config.yaml
model: "contrastive image-text model"
dataset: "views of escape-time and Newton fractals"
train_examples: 145000
image_size: 64
crop_scale_min: 1
horizontal_flip: true
translate: 0.06
color_jitter: 0.2
tokenizer: "word"
vocab_size: 29
loss: "softmax"
embed_dim: 256
encoder_arch: "efficientnet"
encoder_norm: "batchnorm"
encoder_activation: "gelu"
encoder_channel_attention: "se"
encoder_drop_path: 0.1
encoder_depths: [3, 3, 9, 3]
encoder_kernel_size: 3
encoder_stem: "deep"
encoder_expansion: 3
encoder_widths: [16, 24, 48, 80]
text_encoder_causal: true
text_encoder_width: 320
text_encoder_layers: 6
text_encoder_norm: "layernorm"
text_encoder_norm_position: "pre"
text_encoder_activation: "squared_relu"
text_encoder_mlp_ratio: 3
text_encoder_head_dim: 64
text_encoder_fused_qkv: false
text_encoder_bias: "all"
text_encoder_qk_norm: false
text_encoder_parallel_block: false
text_encoder_dropout: 0.05
text_encoder_inner_norm: true
text_encoder_positions: "rope"
init: "trunc_normal_002"
residual_init: "scaled_by_depth"
optimizer: "adamw"
lr: 0.0015
beta1: 0.9
beta2: 0.999
eps: 1e-10
grad_clip: 0.5
cautious_weight_decay: true
steps: 2900
batch_size: 128
epochs: 2.6
lr_schedule: "cosine"
final_lr_fraction: 0
warmup_steps: 580
weight_decay: 0.4
Rows from block 3 of the text encoder, named by matrix and row number. Rows with one number belong to one neuron. Each number is 500 + 50 x the weight over its row's rms, rounded and kept within 0 to 999. All counts start at 0. Numbers have three digits each. After the name is the row's rms in percent of the matrix's.
# fc1: MLP up (text_encoder.blocks.3.mlp.fc1.weight, 960x320), inputs 40-79
# fc2: MLP down (text_encoder.blocks.3.mlp.fc2.weight, 320x960, transposed), outputs 40-79
fc1.407 076:472466520377464476514418503471484366519541473438512479456497413566545549507451451450529534562479448590521492454537508498
fc1.408 066:525537480510507537423478560491528552437399528466462548453442584579505479447431519427512508414462455475423568474528531551
fc1.409 124:442480531505515506414497411517528525418397455480513430384494564545563509407625375530465527548531500499444541428493463607
fc1.410 065:451434456515525475492591543557563477511530489488532636487521600518500513439389527455557488395473413601406491580364510515
fc1.411 070:484529542511541578545448445491478543431543478464504489504446512463584485514449503537586413571505511566552531454602562488
fc1.412 298:403480534532506507387563486491513465521416463539495461413526447548522523552519430550499577477546481484483465467530474647
fc1.413 063:582506524433488543481680548493392441499477438469375484442490425481476439512487520575364501506560497481471488468482377487
fc1.414 116:519517553527494502399559391485471423495420459434576444437516458526524482473500416507550551500509512479457446431513458665
fc1.415 074:493568551561495423511471482499595521603475534464490517444441518534443387505462460531483468437571507483483488534499524531
fc1.416 068:422484475585513543488518454531554572536450641518481517533505457516480450474646536456454505527524446533503402454563439588
fc1.417 078:408487422508568469379527525531420505410529474521451458533550509543468458522610497498515458559488491539485420497542537571
fc1.418 076:443500562563496480521577448431491539568478566473427502459419463524505423489415479545426538419541487565498544513532544511
fc1.419 063:501453563509550449482413384391457570549542509492422472496505535458427531478414532573459452455534490569572468541463437587
fc1.420 067:503463492575505495531631580476442563500515477487521541498422511449506512502505563461444511499405590533506540426520531524
fc1.421 259:447476505520518459401586481486481443516408459520508465407546468533487504550505429544528574469551504494487453446523461650
fc1.422 064:447531516418467446539575523634504515408438488486517503537439462411422501467587493497484406497490470495437513578521508556
fc1.423 168:409533676455504480578416503389372469528567437450541510504393415488505506513550555499483537592523488505459453509646510515
fc1.424 064:470534501491520547380463465478500455486498488488506520578511446449482491479574512543539425566568482511539587533478411472
fc1.425 083:502400408498483486517546507608516519449464470522490443572617559401542450375503386493520512468497529434524511454434453515
fc1.426 071:538407507417457423516496562572495452591526524503446436548536498467526548437570477492437481519574576502548458483455568491
fc1.427 073:478499503491446542507502446527444400528566558493521570582462464559490495530494474416498486457519478483500549495552525468
fc1.428 069:546418559597557480493552471529510513571480450513495469405458500559496537566505430457443476565358506381446584516397474495
fc1.429 252:473616618526507454548395450428386430498524438458519512521416430462480494467463549458575503566507521487538508578611557527
fc1.430 070:529504433549462527533517507455637511575528583478468551516487458549485483562469487546549511440516402579536536550508493390
fc1.431 065:483560517501518507489467526589528491435481478532535439432535509541516552470557410489488474553429562536522515596533562522
fc1.432 069:472491500526474476492464497465453560558544531602458448456423395508496429471502519506426479412526433434472425541472539451
fc1.433 068:528452550491586528582462554464592511415491474554420407554503528488569517513477413474466488486527564502520474573508493501
fc1.434 074:493452495485545423486515398569489384506533519483534384405600509560509499511531547488461511635519454460511443459525473509
fc1.435 067:528529518442526392487408502645611461502439474524410533472449496489551473524555553490549464552605457494497399495419544503
fc1.436 064:427617540471472517557449446518563463508488503462496506484463531530540472496593547426497478464393536560524457471554507554
fc1.437 067:536586501582495544519413513520525461473470478541443559464497512487567530442545451534566544512526510419469501527614541528
fc1.438 066:468472536461579447527613560454495516622532420368463481514477433531477533477544455502446621528466505601520503528548445560
fc1.439 061:463478532514484407534646484563452535501619444533470511447523433489502418528496505508519570471495510521513446539482490494
fc1.440 086:471501424440495472556387569539493526542594551495470452551454457573493543545485461374520507520487454631510493471548427479
fc1.441 070:509452434526471567514448471443494546585580565484589521573579480581459521476541475480446496486540482565511468529462534493
fc1.442 339:537561463443500513558460535495488445549626572450431579546466463514502458590434629508492419530440483433487487548572544406
fc1.443 061:421377491493510520564447383652493532526547556557538516521442557522492495477606601456485513585436464511602535478460542495
fc1.444 081:432450450531559529466507493537479462540470592524398491418479548564494501447485473404567471505543532497401501588481455525
fc1.445 070:416601473596472441485487586491497450517525515553550435506487558463505514403501439427495491528437476461455527581474530572
fc1.446 077:395501500485462394484418533471485558435555527532535521517391520465495473537511434471468568522531468511474552417447484554
fc1.447 068:498559513425509447412488498492537429495479521560505457447575480434532439566439507462516561475583497474510473393495524496
fc1.448 088:499581508452491526525446559467531493503546494487381531506479499441592469515491548457492451570419520482507464548482495448
fc1.449 088:491569453527461586568476562476530479522487518432460589499342549531528574569435557493513406500407455432456441498425437498
fc1.450 063:529517426482470562440465462483470425403496519550557457504423385446577534559538481465405503508551460519454621568498510546
fc1.451 075:520490433378527514414479521408532459446556463494515471435554510601504535523486542519522503443380469464437453583591563503
fc1.452 298:547558560518552520501435488388490461540500486476607573488366482530490529489482609456493496475499527423448510537511512468
fc1.453 070:456544527474373371598483437444525460503445477532539412505508488548422509423493514549456498473451465530537367452472496455
fc1.454 118:486487437434431546434600517524487493467492549510473520469535532485503490504566474448512427581536509503465529349482522431
fc1.455 083:492578438566478478506533476457464542485456509431533521519468476449525512505514404450515513558522497490430458615532461559
fc1.456 065:444451487562452465465461404488555472504491486519560504517438468499490580452539395605485546447489502461432514511545504452
fc1.457 070:565575500543476516486487497493468519594509542543512461517602481522608643469509487493520535586550499513561594410439527526
fc1.458 071:542430381536429487517562497544568518594432491495540539514470424533616487427434515525491467460414510524453460479466438533
fc1.459 067:420491527566472555470568455530399597479468430511500476438441534463505483592418537406549465547511543489555521551580518549
fc1.460 069:471537552428427580445552566516479495517513513487453449518692557504532446540505547594475444403559515535537477379459391444
fc1.461 063:570542568438527435506423459483437568473526527554698427412571559519488510497464476534441544489602494440450449588587498502
fc1.462 229:414465548518515480395573472521462447434415397542514451431543449526472516476559369533577540548564500529498483463510483666
fc1.463 065:448542495527467438547537579477488475478518556482527481448457504530457607620490515499431493504577406534560477519493533467
fc1.464 065:553477435551579478531538527530521522536562436498427576464576454457506478449496479552618546440483432508436499461554468468
fc1.465 071:499427453548370415520583391509540469556552471480496534498523513500496529456407529521557477562435520503492461593427568429
fc1.466 066:512491503450532488540565552579570510472577536430483610505471484519442472504565529498397412542461436545457466452494503514
fc1.467 067:516455483498489478490557476472480401481497538501474565542380465444438466522419532549476415562445491504536449515537504474
fc1.468 069:497516497429496418516618584419600490434545522443443507547555487422559387488542523589398517559458519567476569429415431525
fc1.469 072:484526595455519478558406412497484517509517442402472505580481603496431511490486490442597578492581489535493467518489517502
fc1.470 080:521442520471483502430495533492596635492527460432504467565450488431499480420472507532516572509521484501533412467560415476
fc1.471 069:498473565467469572486542511506445419435469547507492494464433531508546497456557476501557574500504445459495519513509416591
fc1.472 067:519605492478503520577443545517552507451524531485470538512405472488418538504573499547510538501447507591513427518479534556
fc1.473 068:523428417584387528503515542518463547471534436534424489435466514445490507490497450513483522536589558431530472444466414518
fc1.474 067:488571497595480483484406474539487500495535552432444528575491445485476426457533545581481451517522568483429537464504485390
fc1.475 069:519510494583485546474553600515430580558531540386480507474541506502525461471541334525498553512465490502559454499565552480
fc1.476 140:462493406424480589517559581521482482520525535523500530474558479504542490523499504493532411528498494503474511450534571510
fc1.477 065:524439519531474520501491528486526490503519491571480454524505432501504443577483557501461463399536496492599524441491425447
fc1.478 068:457531438514470431468473512538489550470515413497596386426587526422488507444519531397526531532496432455542488421534490482
fc1.479 066:517538531557561457569510482538501543461518528650516497478470525504458551515503555465446424473443571473590503533532489465
fc1.480 067:484522491511412569536575452486588563430526431406478516480565455521462443461452532511502446499503559438511512554522564526
fc1.481 077:514500567514483464441465490499482561506529466441426497539527498427520511510489491465520503491559458505497531468534495506
fc1.482 069:524580450538489480479532576594512523479511506456437379522582446536421595561526481493578446448532573541560470461539533487
fc1.483 074:500483472548514516502447518511459588463530482466544524518407555419547552511403545431456674403339529478425536485564515547
fc1.484 067:575468487487493373448462442509542499487538575519522469536427497461449486501525586435535582498490551499457502536480542524
fc1.485 069:526486447508496542543447498553457485547468459514622550499510500532532581485445489419451550485468435444484499571491482486
fc1.486 139:435484456400491474554528524505393549520539534525557478495496538577626528497548386526395526536487512551445497441496565501
fc1.487 334:509556593489511512489410483427454422490462484493568529446401434505503519443503571486570497540522501430441525552547519497
fc1.488 071:516442494477435463499479458444559509502538600497513502467565462545549602488498460532470443483564557557573542527496538467
fc1.489 065:548496527498392630514446492428500483475446465490405559582457535445465537465527581485459459590570456518449482475625563482
fc1.490 060:493497518510584458584514455421551526512486483511537543427520501528470515531437462509499486602527574493469465520441456500
fc1.491 065:542476543467611586448454414525454480520507561460555494461544579434467443492487474433487518476551521481506567464457502438
fc1.492 074:501498500434492532451529482463476551477542435583495516504502509522528461517543509498556470556541578488540575501534378520
fc1.493 082:461518495460442405520449505499394489513535617484527449536427499489441458527481562518488602489428493531479508601489477519
fc1.494 311:537524586496563499501430489403481439500492456489555563483398473493536523500497596460501499488516520424492526511528506482
fc1.495 066:507634532450567486455526477519474577465564502499437451556524445454479504398486489516449473515528568512406471585443403517
fc1.496 081:454567556458477465535513451464588511587500535450440481528475482483520481426584461528543520554561489549465503544603512558
fc1.497 072:566643515525539463400454449427448475637500510524561509500537441425507490400510518578497471492522523397566440536464510542
fc1.498 066:501456489517554569499471478501473542549528465463446578533531494456537548364447556464476528533441558526529528518534413495
fc1.499 075:501491488472462421489454404539520538490569502461488458491471476490467488615493514497443441465559492513492495526484532540
fc1.500 126:510532484539440505459361454503504543549535466500476419511491399546464450458467511493527505516558567468506478487506525498
fc1.501 071:505568535468542530569523494483616480504536473559491619516532457462491515428558616487474534493400496457520477448478465594
fc1.502 064:505554499506459513493448489475469536536494396440551395517432465496468441466555560557461485515537504554483485527478473437
fc1.503 073:404580451401530448456479590429508488491458522485460445479560540375384478491519487505486502503477535482528544546479577428
fc1.504 071:500467410513521357573468455440520443545506452473524497504416498491500500594549526506458593420516593534451414521484505411
fc1.505 065:448503441551507490479515465582546493383545470454480393444548557495524425502538539612583514522565488519558525560486567442
fc1.506 100:470538540537526470445565469493482478463389472447476504440494514456466517543496442554555526516576498509506469465501496673
fc1.507 070:479568518465527458530446541491456472479426408485481411559434550407508622499504555523407552501497483563511509456610521520
fc1.508 064:425538654583401514459369553535488459542409492542577500509450545596479479479484491505634461516538434535505408476495473561
fc1.509 076:500508418461441530492547466478462525590491509391531557528540613510579473442496441483519531415487486450421552428508592515
fc1.510 065:433557540524527479480492437476517549528479480478541414451604575597450446484555547534469526550646464551498448458466509533
fc1.511 146:432553470563553505481538549566553520459466494551421563397511462466503517547524535585540504505481425438476550534564506517
fc1.512 080:532417437466523457517475524495504521535580577513539510460399463548512464569514596585439564538499478558487504538485401550
fc1.513 068:485423433471507461438530515395564378479482473530461499508495461470509484385503471455396481515463501488476454551497472487
fc1.514 087:555542504528535554521493531622565566550511513446551530500493586467527428432444556486506506527490476518534469493463433502
fc1.515 070:436477435527509548524402551518483483404564474543470496524506461453505468498468522485478400515485529513492466426503514596
fc1.516 066:449538478553459520461551484469387478527538456519479449474569500402525368492576524506438553469537483472492492512513525540
fc1.517 068:530507508499447479482520468467496413398490398588498402490435561492515615462534502429569428556548530466416556429501465502
fc1.518 074:506522507501481460485450525528552656532534538495446419546577446509586516473490430556508537484529509426463555475454487514
fc1.519 071:558508541406525546515443601461450499514448464458485468569554437566491537468455362494462429485447610447507455487545464547
fc1.520 067:375554508495425555512475491457482513486518467426460511534563474480527485521518405466574557474523524536537612473515438408
fc1.521 070:476539422514434483577468491474524585538529495379447398507433436459539487536468453531452473490594521496608546513476506423
fc1.522 077:432498462540566442498588554507446509505562565516549493519567515597518518503488441459478534488537542542533540482538466460
fc1.523 071:413569459646483556505463479466522539462523479383469410464496459503597497475553531479521451521472549438571461547492548494
fc1.524 107:461435413406479484450535524578501574497594462555459416528536464501498546476560443519421470549489448534529558563487512476
fc1.525 067:458560550532537523510558425526502404441512531580591511500535515512486441477464606529406605496518495409514507426498544468
fc1.526 071:505557452481536506381527422579550496516519466517509431439381625486502460505441539558554513398464460451549466495548604514
fc1.527 095:449532483414412415578456553475493510466538552437483448451487502565511521510546425578448523595457428523499487581471457450
fc1.528 094:427475503468515431499458516454421521546550505512519538482586479536541468635530529509434478556581366494470476510468597482
fc1.529 073:465495524478495507474503457546494491477536522443515534508506536574598491505541494459652459470429523477532441483412453466
fc1.530 075:442555539554512513538438503498401460597518508544510536455454440482516467522472535435516511512494511400494493569491521461
fc1.531 073:638426474535543417504484503612512519513512459560513399489449522502461493469500385435531496441451568504556408463471543473
fc1.532 061:503510591532493490551470581533558471570506548446513519501442532615536477516447473498464467516523543461494603468488510471
fc1.533 063:497507526457440508514531477517487622465520575542527436526420480498549580552471514407339509441468479514475597550421569518
fc1.534 078:461488491470560519587439544408478449492490484347491414557453440535511453499555504487463515568468442486469485564478461528
fc1.535 067:461603586518377540430572530577661453455470532591528532550477416465554541447453405406473440542469490491483566481515500524
fc1.536 078:471530574485496469489401501502396532435419514492490469470430416427480483510497584443494438560456507466429479525485504510
fc1.537 076:383392442517506510508474464482461481417437488447586522453494467516500424472491617446495513566441458515466513446446522500
fc1.538 064:578414589532480506573532484434542484503501423539552574560504511475472504516436465494497512475520457582498505552551471372
fc1.539 135:518556665517538494533425479381419452539491489481521527529406475453483494445478573453493466493513517465467495543519533477
fc1.540 074:536501447504508526476453561504560472488579515450514556525439459495543432488511505488496582470391486522474556534476568485
fc1.541 074:408474521477451404422510613480494500476480486532497475502517448547564518518510554499575376394499516518486450502390467522
fc1.542 174:372494430449505457432492521519430544519499499574492466449500457524568537490585383515460538548543516526486508453572522542
fc1.543 136:539435418492470548500543527502501528502512541600473521515604563463605504541531488447517484485556523519552591422461475397
fc1.544 338:422492549539506453463525473462487419494448468507513459451503447522455534556517429603477593484549480512482432464533513676
fc2.407 072:447571532515418423543510524489435502485573494404437489504481436504515425523467461483514505632499526540502460501578478520
fc2.408 069:450629525503384468550463496488462480532607511352440496470478453506530397513495478485521471611499513549477447547539477512
fc2.409 092:486429478496587534485539448571515536506401441553511523541538552472491489436482439531588438434482453538494625535479530505
fc2.410 034:469611523490424481466487521452483463518555565408481500435501475570445457524505504389490546677527528504515502525521524502
fc2.411 047:449573525472432494576514494496484509475579483367398506514450441502527433497458505497574452577432493530501458540542490467
fc2.412 386:439483537509508483413532434489468454460383466487567473355522466556509525469547435574541560516504447493442520517517492611
fc2.413 021:475527530495491564608562473507464429440471472454493498551439495499541453487552489445462522639467539472548470491572610476
fc2.414 095:442510578522461447434527452476503473438413511428516487388530469559478521524510425575508589536514452506453441492546451667
fc2.415 035:516548510553464514483446488518532495498523512310494542528467443499479543522453487557520513635499427514399374454555468585
fc2.416 085:422621570482441440532454523473453470496615524362420497460471445515545441533470485507531514619467508538441449545551501544
fc2.417 054:449610578475370512546438480482479534473590482364477495506453453528530435502482419501437549620483468516452457481548494569
fc2.418 065:414613559450417440516467520453407484493543518406447470478467416499499463522473517472517529610513492481513469539588546531
fc2.419 061:466586550456406447546456537486473503471579520402452505477470420496521436514481477478537511670472510507446457499550517493
fc2.420 032:466583482464385473564479560434403451495578520402524492574469438526520385524506495501498455568456553523473450542506518525
fc2.421 321:431507548523517482406519436487481447463382484485559489360513459554479533487536442573559549517504419476447511516526497610
fc2.422 033:460542526487427417529500502457416471423568528370480441487420493501504420543463500472532516577474460529443432610539431545
fc2.423 138:549482480581527522468508468425514519614481557595571596491446482446492524488414590494550494403532563480533522465393544484
fc2.424 030:407643480502425444511454471500430518437551478380522476543393492520515466512519442491508564635494478510415441510526513537
fc2.425 051:493498466463488564511490496591493544397522366530474450581563561483545490380555407500549533508518549575556520434487502556
fc2.426 076:456611537498433424556482510486446499457595509357453534461466449488487433506450464490558525624451530558444451575556492544
fc2.427 038:465595557447435480538441504441448474599593522446500500495465423550565451536481532494490412586488508518490474525510583493
fc2.428 025:527502493514531622604556468512504450508557427481496394575515453472469431446479463491611534507485537499535559440503526482
fc2.429 362:555414425457551528509514535462532501591458571642540562536461529439521571575518600485425455381525522446561574463433518408
fc2.430 030:461600532534495429526467481502575510559555502384465493450498473554556454490482522573521476570453446412457385526564489451
fc2.431 032:544589487504407393613511507398482419481557498360444576456483487532499436525519471425466467588510540519471479507600531480
fc2.432 059:452585568481419448549438516439437486512593546385424522519435428497532460508488500471503485620487519493471482543517510518
fc2.433 056:442571583481422485547464554463441509476552488382439506445434432493512448482501462484513514649496544540438434516587498567
fc2.434 043:470576554459371413473440488459455456448462541388503454414491459514489466492493451526519568607521445481475428540547455607
fc2.435 037:462637497463455480526466547480441475507590517435463529482407427510532454462462460500458525671473501534504476542557531511
fc2.436 087:432651547477427435550481535474455466489597507351416503463447435515524470512451474461504507619479510537454450525544514526
fc2.437 090:446598535476391448538494540482445503490601519337418495501449461521503436535470481489506487630497509525445478535558513503
fc2.438 071:460635579474412433543455512487484448493600488369450526448471404497483433532465507497560505613487518540444439545571460557
fc2.439 087:456635537491420469564461527468462481502558534351442533488455446511531421536474510477520490597478503514470463538557506498
fc2.440 109:501503581575482414646479474484470469426578455409439501584510518409426439481477489526513588415448586583560452587548471553
fc2.441 028:483466509511451528531511592497462545520572474472442489576503545481506467480479417463570517581517565530585523452539518516
fc2.442 628:582461428546563512484532453579579567503463535533539541526545577449482507494475550564478493379439433477474558470456497477
fc2.443 046:468620533493438442551507529479403470455605528390389532508503457492539439529452481498519487649433501528499484534548495512
fc2.444 042:462546496505515513576536502560529492451520464323432511553557551538501435443406454521576403569468363506470515564561502480
fc2.445 086:451626533471425468534464535494449486494611506358431489483469434525531458516488486486513456620484467545447456533546517530
fc2.446 067:456630545459406454544486527457364456496602515357431510527470453521500421533487501475519509654489535516468420525578523541
fc2.447 054:455586536513394453530484526443463484493542517351410510495476449567506460547444452484488524632503520510480454545544481525
fc2.448 083:600439510509483517497526586438513490543533532533558570525516594476432459561480551428473569413477582486536481518410455451
fc2.449 045:603537461529534514482512540526544506547504587472496560475450447490508490560485564526512475494464372453447433477516476453
fc2.450 086:445629545504425463527476537475468473483604493373407505454481452513525422513502458480529494628486492518471454534550500526
fc2.451 024:509540559411453467457509453462455594525583524411513488521450458518525499535491488415499444523512485610469601528482469497
fc2.452 325:563461503449512516495487516433517462520431513588558566476422477458476584535533624481510479424531507416526508510478516439
fc2.453 046:447566587490468464479464524437493436489535519391480530424475502515472444542454498518508529663451500514426415544582479619
fc2.454 108:585425542487551518543509543440509429512557462565467515556523578436494477472480578433482479440495602517566518575488475415
fc2.455 067:427595578435404478500512502465436507472582474388489499452486449535552414484510463500528519694454519537441472518533491551
fc2.456 063:457618516501446464547485531496440525475569501361440486486478440491535422517480458458518521635491508533473460543527506482
fc2.457 049:447571512499457426580479564458428502493540535371458527528491454496485410548467472486505481603505533548477466545553505492
fc2.458 058:446609551490434475530500537487464461473588522379411460478484442492528457516449453482504482598510477508488458524590525520
fc2.459 075:450609566472431477536490531482427488497627514364448477483459457538550449552477495470501493659513513508472465552562488534
fc2.460 043:509515529514463474591471569471504477481570484422445566563473488512472472526512530493487484527490534504563440612548491361
fc2.461 026:496602570484476454591401527552494516495577459376457491474440533499524396488447528458557462663450494540442504471552475512
fc2.462 260:423457474495532522394539454540471472461362473549569495370532488530509531461558442521547490510499438488464554510492508564
fc2.463 037:440591607468416482510480523463468456506533516358493459476421411470495487476470427452490513603493583501485403513534526584
fc2.464 051:400592548472421460492465524471431444511576509394432492492466474484529465511515476445501541638481515540461445538522502489
fc2.465 061:419596544476427454518482544492421505497562491386475484471442449516529449519477445487518495646469508509462457549548509543
fc2.466 092:466593554480370448521478527472423479489592504284439505462431421514513437529480500486519501597479515511478443553562494521
fc2.467 018:469520537555533560531539521563530526472593483460442512549601516486509548490410446560518467508551506521509488486507418535
fc2.468 035:475630525567396452524441542471428503426591481370410488488473423478528464515503462513549482669517561533460440570515465513
fc2.469 029:468596446500448538461500467568482509378508428480510473596488544487467495406473425539504512489520537523576535448531516442
fc2.470 086:451621550468453462548461534463446487487609478343455517477458447510539428552468507481502474621485503529469436515575499508
fc2.471 064:430639565513372472505467514507429499490557518372480504486430405524526430507472500524514506608470518504490408568552483532
fc2.472 068:447608578482414479554460549481478476467593489363420506484454459514506450509473470465518532612511469506474436539570476491
fc2.473 034:496568530463444498547455538477416491587613459364421533544527427548594460476495524491487439551468532492427480536550504510
fc2.474 049:434548560453464474531446505460425509552537523423497494498404428510507448531451466515478499629542485494440465538536535495
fc2.475 052:461603582474417460518480531450430529516571512397450512505494442515552463533476485490532507667485507523455495533548541543
fc2.476 098:552452477577557595556481501477459466597511567688474531599465516476473519545422580474489409452527490395532528550592537357
fc2.477 042:454578550472403485520480510444443514492577491394470516509498446484501387513490480498524533605448460508456472589563503523
fc2.478 072:424591575507423423555485495479437479486594496377398479477498441497507434518482483477501525608492481530463442562583512571
fc2.479 029:474615529506419498514431489505456579356550505412488550480492486525514490468546528520501527512524516523537432476504471492
fc2.480 053:436619537515425471529477560452437478485552520437438506481447444514502445543508478470501503684512499518474481523549469503
fc2.481 086:489631529458402484518488519452437489520631535388458511464466454530560430523466502498553486647488502520449466547529517479
fc2.482 045:474632549514389478475480549464396554481618499381469467478436452548521434523502471497464526589503553513490421507571528501
fc2.483 030:488607550475534470548389530439516437455549466375552486481482510450453472510477458535517612528363559567402470500535475528
fc2.484 034:502582533456453472569469554471483428476609496399482518500499493495465483516445502491493534570461550527401479520543502481
fc2.485 062:470609544491429469572486566464446466517598513390423506485461467509490449516491463472500472636493491494492434544522485473
fc2.486 153:487451612475543455475534480511482528399489436484572463518576576474444447442555498461497600540443555621505548496504431601
fc2.487 383:555412450458556543512518533468541532574431546645518516523450511462524617542531567470447470413563536443572570456451552422
fc2.488 057:443533551505437486565459561472481513529612558406446503504466477504490490493472455473511498582479499539507436564504494523
fc2.489 080:460610545523420425558476533494440471470610500346391503487497468503518425529503474490542482621475480551481422531547491539
fc2.490 028:485592609503486467516457502523428486505516511425502436546533501529561476491480435582572516572377506609445466532550545523
fc2.491 043:427587546498400484542487516458463496542574514392440511463461398510517474531446523496464529595525496524522457523608551510
fc2.492 041:589487536512468530543533660406484428535580491502470510558497498485505464536434531440515467511503621497490515545517471474
fc2.493 045:475468529510487391447463429465469479486544518447571537395536543389486515521517502516522628463401534601429501501512484668
fc2.494 294:559439475459536531488492513447522474539420515607543553486412485455497603525535635486496457403537513415530543498470527436
fc2.495 084:448618564502381482529494533467445496482600494377429501483476440525510431549482500482494498624479515503464426540559500525
fc2.496 100:442625577459416467550462529475425490499610519373447514481439451494516419515473480465506503607492489512465448528567506516
fc2.497 040:446639558444431398517447524459398475465605470451449523475461481517535440482520508476498537585489558535468492480604522534
fc2.498 036:465622542438434443545443547410466445451586435400458497474512396537481490473436540482533466589503478499525456536558469541
fc2.499 033:439519403564417396545480453477458465486503525465360515550439432503568522594462545540532450559551479440511419463609534522
fc2.500 107:557482478437456481523488510432497534566555493612592511498522565418488504466530522475456565449512611514549559393452532504
fc2.501 041:469540533540428492540515572491453449477536592330482543490419441518458414505528475436505482579493466483499470555516452461
fc2.502 045:448563543488392464556426491447437525533549503349462490485397381513553447476500488445545472604490507483453452549549558540
fc2.503 046:476571526500405502504458505453427494488538523411431517533466408521532441535501497494514481666536531526492458530542521526
fc2.504 030:473527511478411453470460445527472484483516482339492419497425500487474392504545500507504556560456523504468499554537496564
fc2.505 067:471662540453439462540441540438393458550566500415455502480422421516547485534479526490509446637487535500478482541541525524
fc2.506 060:416539542513452450446513480445432440477416511424543508340467417546501490533519472560547543558499489485379453501523463638
fc2.507 082:440619552485389446538491543476460486501565519378407515495469434523509438528480504485535494636461494532451433533550480489
fc2.508 077:447622595478397480531467558465460495483574465390452527463491429497517424519483532492518473655470488513465444542529468516
fc2.509 075:463619517491430467542474525443484472496590510391427484503456439499529431536473479483532512639489493493472463515565534529
fc2.510 093:443647563506426453517465529486435485475581499370390501488468449516521431499490488487514487619477492534456443532559488525
fc2.511 163:525608559518455549389497440485548556484442499420600558422447482538441543476497516551520576537485481428389487397550487593
fc2.512 045:536492554516491433489522429474475492507527551427586505480506530449445495506478517493529575462470555594381528514538438600
fc2.513 074:451608553486398481535484521477435491486596492351461526482437468525537452534496490496541507651488511494452473564516486526
fc2.514 083:471625571489422426523469548428450472519593502410424530493443424501515456528477506485538477614516532503499453544567513518
fc2.515 082:466601577487420428539472499476418471475593487364426491499458443502507417517477460470497507626486502540456468513560513526
fc2.516 084:461586574454415438568461554438483482501596545398454515478479442503515436553474443502480533613494513554487437541539488507
fc2.517 093:448623539481406455515470543492447488479595523356420517485479461501537427520494469463507501636466473536455459533556478517
fc2.518 055:464609579514412410526513572483459502460562544337482541463443446496483408491509480429547554601452561529494450592505477517
fc2.519 082:423621562466389448542478537458422493456593498354449502458446426493515428516491480481544519622469502544460421531543501525
fc2.520 069:438636569481405465524476524435458466503614512396423527483436434463503451518459477499510522571473552536468453559560484531
fc2.521 037:517621531460414526506477544518396440522571525347445487482461429505539520515456497504523510596473532548432433543516539467
fc2.522 045:455581569439428433535489557484424472458638517343467516434486510497526452523514519452514543612409513572421467550578465627
fc2.523 091:423631546493403443565469533478446485472615493384398519474464437505508398545489479478504523627504507528448452545550497543
fc2.524 078:558444476540575544474525528552536519466483428607498445489612618479564553392575480501567487445505484535547529421478485507
fc2.525 042:385561576489371401491450532472447473441524489384507512437446477556506471484492493490499505601483508523384461498554492585
fc2.526 029:466539489496487513534460518483482452508510505412475563503469474460475457531451485540472376636469441497447459489589501490
fc2.527 081:468572509520359444555479516449443523523605533442485515469451420514463477560422500490531573556508622527545428572530519518
fc2.528 063:469581524658408407598479488502466563465622533404467507496435440470409493519422511484522605539482574518506426535528514572
fc2.529 076:458636530467441451550468506477453479491588518342440481462456437531514428512492492509519501652471471542446465522573513525
fc2.530 024:439538520479495432545391434486420433532580511503448484585432546513547532547509530481414479518462546452489557486508553512
fc2.531 032:532594499516435512437466530542524552417531463503474492485593529512448499389494443444509520471550573514473494396433476540
fc2.532 060:441580563464445459531462555462462477473584512444448504516447445511542430509482498508502476654491517549461470528566487517
fc2.533 023:446545504537498445427481523475513545562461464441495530496535529522410502553499489524559472484419541435523494461442608495
fc2.534 079:439607530482438431584515537510427518467582508412399501504495490528498465511449478497530491634492529558498448523559483537
fc2.535 083:423646545490411460527470519467429497483604514367448509471436435510518434506478489472526504622470499517450461552572503503
fc2.536 037:466472445448513502499459580488427498569545582617473582582397484476565527549467561421466459509475506448536513505464579385
fc2.537 035:449522504522519454611471536552476477484483411443428497523585532477507445451443457450611393510448398551524543635532483479
fc2.538 030:486562552491467456517488501503436526546609543318420484515459472480512447510483491493459468649450501499464495573523534425
fc2.539 117:550411467490572492529488482449556489548458533673518533516443512428488641531505590509433483358552505457539544485451548433
fc2.540 023:475500523491413495537477547458488413456467479492434503503402352500408540478421550517498480623510567485503460519515579557
fc2.541 030:447589586465462431470492441478462436557580498340528448459470475483539421457550461538509549588472491435474505525510493601
fc2.542 150:503451564490548490447526477490496551428471447527578475469547562464476500450593502500483571524437522562489590465487466595
fc2.543 152:592405471487530607487557589449517493571522512609520508588548586513495494520485536412465463460536560482573512554422486390
fc2.544 338:441523550494478504394510462455447423481371491483577524364479455540485478502543478525570527521495454442426512510527477585